config = dict(
    model='CTC audio transcriber',
    dataset='single English nouns, adjectives and verbs, spoken by a formant synthesiser in many voices',
    train_examples=78125,
    gain_aug_db=6,
    n_mels=80,
    hop_length=160,
    input='log_mel',
    spec_augment=False,
    win_length=512,
    tokenizer='char',
    vocab_size=29,
    arch='transformer',
    norm='layernorm',
    norm_position='pre',
    hidden_act='quick_gelu',
    mlp_ratio=4,
    head_dim=48,
    fused_qkv=True,
    bias='none',
    qk_norm=False,
    parallel_block=False,
    inner_norm=False,
    subsampling=4,
    layers=12,
    width=128,
    positions='conv',
    init='xavier_uniform',
    residual_init='none',
    optimizer='soap',
    beta2=0.95,
    learning_rate=0.0034,
    beta1=0.95,
    shampoo_beta=0.95,
    eps=1e-08,
    precondition_frequency=50,
    max_precond_dim=1024,
    one_sided=False,
    adamw_lr_other_params=0.0022,
    max_steps=8600,
    batch_size=256,
    epochs=28.2,
    lr_schedule='cosine',
    final_lr_fraction=0,
    warmup_steps=170,
    weight_decay=0.2,
    adamw_weight_decay_other_params=0,
)
Rows from block 7 of a small CTC audio transcriber, named by matrix and row number. Rows with one number belong to one neuron. Each number is 500 + 50 x the weight over its row's rms, rounded and kept within 0 to 999. All counts start at 0. Numbers have three digits each. After the name is the row's rms in percent of the matrix's.
After each neuron's rows are labels from the 100 clips, of 14848, where the neuron reaches its highest value: "lies over" is the class under the peak. Only what is clearly more common there than usual is listed. The data: single English nouns, adjectives and verbs, spoken by a formant synthesiser in many voices.
# fc1: MLP up (model.blocks.7.mlp.fc1.weight, 512x128), inputs 0-63
# fc2: MLP down (model.blocks.7.mlp.fc2.weight, 128x512, transposed), outputs 0-63

fc1.225 096:538513513474488502466454417569495557462578412444494444463496413515496442547511564408536512526328510598502517524627461466478488525473422449427550516574590415552600493510577519490547511475545508
fc2.225 096:625463510560418504502525525421547463481576553476547528472589527501427484543436461517539576517511630545513509540527348448528461511509561484440498454523521584577491546534488437471469525476456485
lies over: /m/; /k/

fc1.247 132:523453459458553483425533517634455482506578523454501537484593589452521415510612588548424442603530410542488521525443467523501534538542460517540565575542522485560564456473518605596435487500526492
fc2.247 121:348496456500456557435516592569458494495477608519548577534507483515523469561554377501538498407538539556529499483459557527465473526485486515540555448466498479515596547525452491520448531407449479
lies over: /i/

fc1.71 139:532496532462572576533503455528416532507381359507438539430539488536479392471532485489578509394441450551501467523492561531515538506427475524472514485516460455375477432448475531581502535456504498
fc2.71 126:557499553421456516445628536562451460501450511487454475444486504507495565376523398460567467535459479370487521413445577539551504449475461491506602444447579442462478414456498596546481452621505458
lies over: /ɪ/; /l/

fc1.50 155:483503581507537427509481553558465557488561496601554513478528503520508494511523497541419461410460526542495397499453462523401584580477501487512588476552511565621515416489524429520395456449520502
fc2.50 150:459574503628527507501470592423485469605464470529506554518470531487554415528516500545487528497518532489501559575527474499519503498508555453605582410473520505548487515526511493527493467454475445
lies over: /i/; /u/

fc1.27 069:510527495496533523503565535406500444484504568572491520575505482522511568480466534457550389416549546510458495403559423544483485472464474480595513540489560465525450473521454614514504498463519478
fc2.27 074:556492516466423488488454498465527484566514529545509452561475522551454431511409495569531529434566481486556490517412564526374548541564454485532437570557509500438590434453505493635526489474444519
lies over: /ɝ/; /p/

fc1.174 129:581452497528457603546493465519513478508477498471481548519432502559573491431506489493553550535502513509424507442631450584516458526477563560482480497432508554441493447434511478467588435588565558
fc2.174 129:433456567524376570428437526567462515550471522510343547490491459494484502510476503442569472507411439490548463512555466558485444474606488521550484472515462512551431465494458477381561475545460528
lies over: /ɝ/

fc1.284 091:540602499518516478441468529447526524466474416541501524585521556556451472438463449542512499475606545483406519485492542542398514394462486483533464518572570519410438444548510478518524456565523490
fc2.284 095:515488499532495504506568495467504564473497549430513444569551447474491558505485512454534531445556552465498546492448524490478441464475564551489520540554508508518458528497490523473453400541541493
lies over: /oʊ/

fc1.142 098:516474580449536540522528459512543494553499578497573511469482516554547486489533453534572453427526503473543513475468555429557507500557545417639479595603559461524545494566521488509525488437524497
fc2.142 099:485401390497574489477545519507481532387580454578485498551477558564475438556432527537596478503451478467490537522594475464509387583509449562449537532404418459502457558567394526524486522548576526
lies over: /ɪ/; /i/

fc1.322 084:593495497527529498448495511544483464506574559509472545530478447506519445407531514462523601560498458533454410464526481552470498495509474420421518465483595555623464429491472411527513551536494508
fc2.322 081:520536431422411529425449432557600520504515490526532448511520486489488581460508535560477550464458501558399556570397522464509514440593381372532521509591491570464437451555460461442468511544484546
lies over: /n/

fc1.31 091:536480429544401531490537464443529528524454582561369476428545533617542487438527439490425459512473483472498389475550555490476506591572521520571531552444469555605495373467526503453450547529559514
fc2.31 089:509538529511463501489489549564495502425482571509459476408530434453512550488507521519378604439533548578464510478503553550461514466470492486455440547575527463484516475612487495416456434481572474
lies over: /ɝ/; /oʊ/

fc1.491 113:478457499524462478501551399508537508447549492492437524546485437550425514460490590459508531490528517452542448574403515503498410457502619441503516519586474453478501551471536411506473495487550560
fc2.491 105:547524526516595561542585522491467451504486430497481425475547511489365520506540460478528559537490496517440510531458403530541461428580583530531548435412479512469497479535547535541446520466421582
lies over: /n/

fc1.57 080:553524534556446514505570456484551613438497575497546606478660587495524501491516491540483440557519505525555462432499500448512446493518557477463418538530591497435498555503549539549460486540439625
fc2.57 082:514439529586506495538496466471608435560512482549510527490468503473464530494492484514540500545473487444516536524470501492474458565491498432538537556454554488577564553541529438437555489529539452
lies over: /ɝ/

fc1.462 098:429479491482519503458537423477542494469465507559494443451502460488381560516400577557490433484529483541514468482414548548473577498521494530474477531552487495544573472657427421445565443503579458
fc2.462 104:445429441530512542491450468545503525453480511458584454474487459506415483522522502433503538543476459500666484486521443550493538450526498416468444526471478483483498477385444423530418524520517496
lies over: /n/

fc1.29 084:501509567412471463459508525488499536462482564570487481485467483543497581502545391542448478426503451594532452587541564508583501518481471469560531470443532571440500447380539527523478488615383481
fc2.29 093:450583579504616593506506505496408534452461552454481485491479523574523457438559514529518510566422426477555510515575553566450549547468474464465417459544586491488517492576420532446547533523423512
lies over: /ə/; /ɔ/

fc1.121 083:349494504550501516491500489650435492483498464457523548551509531450480523424554414459524554472501428537436485529492540567452457528530510486430402492545563534472457529453488568412491507574571489
fc2.121 092:568599495566526479476508434531496486489592467437607501549441543542457485530504489485515488601419530448505469465527546509433533530473520555501503498426441474409443411567421565439472498498473471
lies over: /i/

fc1.352 115:546525503550500518457534456477483537552480474539492513606549542437521555540403568552531458487491469537484451481522491446538540512484600455494471613578569506541544451456473475548542497416495488
fc2.352 113:495454509474485517511534402597485554494516436498608542464502502419538528523551540544506521533432362393426601483510491560497404509471481451543535558535501396479564464450414484432473467544482486
lies over: /n/

fc1.16 091:439474507532444571394455557580560536513542465458494461484531456563503439525596475493567522549446469496490453466502594474529497500516496471591455377551576580581526440517440507503465520564571554
fc2.16 103:456395452569505590509518517421501506532618550586513428555480462461434526519483573512457501515512441570451553490508489507518552519439429440583553524537543540576526504418595509489523493555475383
lies over: /n/; /ɑ/

fc1.85 125:510523534477401457501540540492468521431467449464380512517588553460443496535520557505464475516584570566402427609479472460486519487480540503477432514626475471499460637606529565537484484519470514
fc2.85 111:374491511538464588561463541383465583533502477573639468452551458548454469496434445570488586483561466425569557522530492493473537443631506568486504543474416546521448525449517472450415533473538512
lies over: /m/

fc1.118 084:405536483449464460450539524475507555506515514528509610517501366531488552462536588422470468500390435446507486429439487508473576523400533380515501479619547464559482473492527426564464459428508507
fc2.118 096:409472520450416592502505592481485502607490525563514568576585554461520546444512438543534514556518539504533456498568602554568452430468502568563497495527502389503534481416454532516493516503499417
lies over: /ɝ/

fc1.507 112:521597560465467462453448538555498581485510377487487494596481547491442534458439524464547479473599401474421477504628387576442543499468519408563471536546437580406514535445464518492508455551525453
fc2.507 113:471464554519489584495498513586467537515391511480537497546486556543559520566550486617551472513544502434507508521424506509457485461498605467439608459514399413523479495489423492457433463495485535
lies over: /oʊ/

fc1.508 086:385474530469555422426488462481586460453568501510442578452502516536412463452535545584503477599525444538482412510502403563541526542537554489474531542609558531529488468471508522500513402530425565
fc2.508 084:499443515483449478430487462520507569575501562554547555489469551586528452448490446449482382496426556498528503509515446565402545482493482511557451478570487549467495537485455445498524460488455593
lies over: /m/

fc1.276 100:501522455431509514471502380468519481334482491550486529463554510580486515580472515464508572480535546508506458438496502451484456481563523553596556503509457497462503568532511447533484516561484424
fc2.276 098:443505546539501423564494515478526488493493487495566458669522493495558422501545501478545534520576520457453422476461489505554544465541490444421438509561408593532524551521474377508421452456450524
lies over: /i/

fc1.349 089:507490470532506469644491453513477512384523506596532513570451501584556530596443553538459428541469427468582410460552501488439532434499588520477436536482556481512478571611463552575534485512537434
fc2.349 096:558473564477555481401412550455465503383487497482534551525481417452607482557486544517413521463565551485423457528522442524540649518480508575456537461488486676513554375436408451486532493491529514
lies over: /i/

fc1.0 122:464459558463566521455430452496507492534483485590515516503560496481517544496450475451456567496428524451415536543513485467476431563452504447539526460532466464645582613459601575513525568468591498
fc2.0 106:511452509518521483480579394392501473476521505459536561522558482506494574557522518502479488461436578524518411549558514474515429519487530460526507508588425528479553525486595578473476531548497552
lies over: /ə/; /n/

fc1.158 110:457534522500459534537507429491483492502441547405459534443503460500555564482533579567575446560441492480540499481552443582591549485581518551442435469496644500471455451458420510435517515561514504
fc2.158 107:482480435420437428507508502527557508609477457444499556357522475517442469492512555558580463471486523511495484522569492588489426580466506502470508481537474525481480461497398528449461505448510439
lies over: /ɝ/

fc1.296 124:446565507521511552504554407512437500571543534538423512446508610493555470617563483520452548487487475503557428420618452519415550567535535534527506530484499454592452530502517481526483362480555422
fc2.296 132:471472504530481472552378493442473493579430550529499520447414591496530564479539479562440477427448521460469487426515514587472527537540423578494431483456486523538470567626571552555549473472533465
lies over: /i/

fc1.503 107:477468536516466589510523568493598471461468543457470591536452498476393520460542521443524438482492504526409524467440494472456490414525513529498489539520433463516589459566475470545630518566536496
fc2.503 106:447640519490541568439455538481563601517528482606505493516431443461523455493503548532607562442463445512608500550539544518551590455542522523527543519511578468461513454482531447423450513478513496
lies over: /m/

fc1.487 090:440476436501526550530443549598555486539458508462445449520459492518517499353585478444606473461436478472478528549493536548546499497544507427495506441495483613519488479459514475549524451517414439
fc2.487 093:531555531441495511499547491431439557479506520514549530488500430608546517599557402534431519438496476523499459544483493483621603508405485537493504418492487466543487432611519425420574461574512535
lies over: /n/

fc1.334 099:430559537533503475459559500427569524579561511516423525572544471482576530552525519483485450480448419428589561504535414492477470551435520522460559519500578530533540437495603480599562501481503506
fc2.334 100:483543511514434542539479459571540506410558468406430535567474482495508564496489566428551485402533457522444489525498441554477408411515459505567443480564527472566499518460435465577526614438481596
lies over: /n/

fc1.189 113:511484533453567460530562387561532427482588565456482544488464496478567525436521469573501512513476512460511448395485535515530518511554567413550529524552515527491519556532511390606456456589600509
fc2.189 114:569521539540522543559549413543512441483579471418462387520567515505550395468446430542526538450515520541475515535507488501549484528605509464460490431489491441553485443553468466513395369519451563
lies over: /ɪ/

fc1.273 082:515471489468407557505512493485468531463461484437373552477520416576538492514510458611467514486506550528396546452523508507591503541465521457469499506516512516572507523463538487464503477532449564
fc2.273 074:474490440525462456508517452433538550433560561523542464452506562534511421550478540467473498559512501489543463554504369500549612495494415434500481448588447480525551464472361566516459449496478464
lies over: /ɪ/; /ə/

fc1.289 104:496478472418496473490570499575505487506475519421502590552572470516517430478579600462498454549480479494484499576456502571475484478411513600502600601606470463590613504522563603542472501441536395
fc2.289 095:406463522461421489458518510492462509465534557471477676596508524511462461531556463515495550397483469436519543523485497558515474421602439506500580460459535409464558503424486449491469481466438527
lies over: /i/; /tʃ/

fc1.73 100:638507615444398503544516553491624534404484551524530509531468474511476517477535527382404571561509458551504470532548457473473429539521572543484473519602440465517472577425656527474539494445506439
fc2.73 097:505457490540438562525452511547489448448550480567502517429585540472416482516483395478471538475477504578450548618481463660508542604495532551418464514474576505572517607504506470472509613508390576
lies over: /m/

fc1.382 105:529444572418503336483521513581541532593567503564410632526561530549478590520471456484513554499453492516511573528490481456517487508565465538515535560472498512465535524514491439512479478431428478
fc2.382 094:532567555532541503360488543503509580506504622555387495550608576471473543439476586516567484532548482393432548469415503515531516396512404471492497476468458476541515554529494483483460521446389477
lies over: /oʊ/; /n/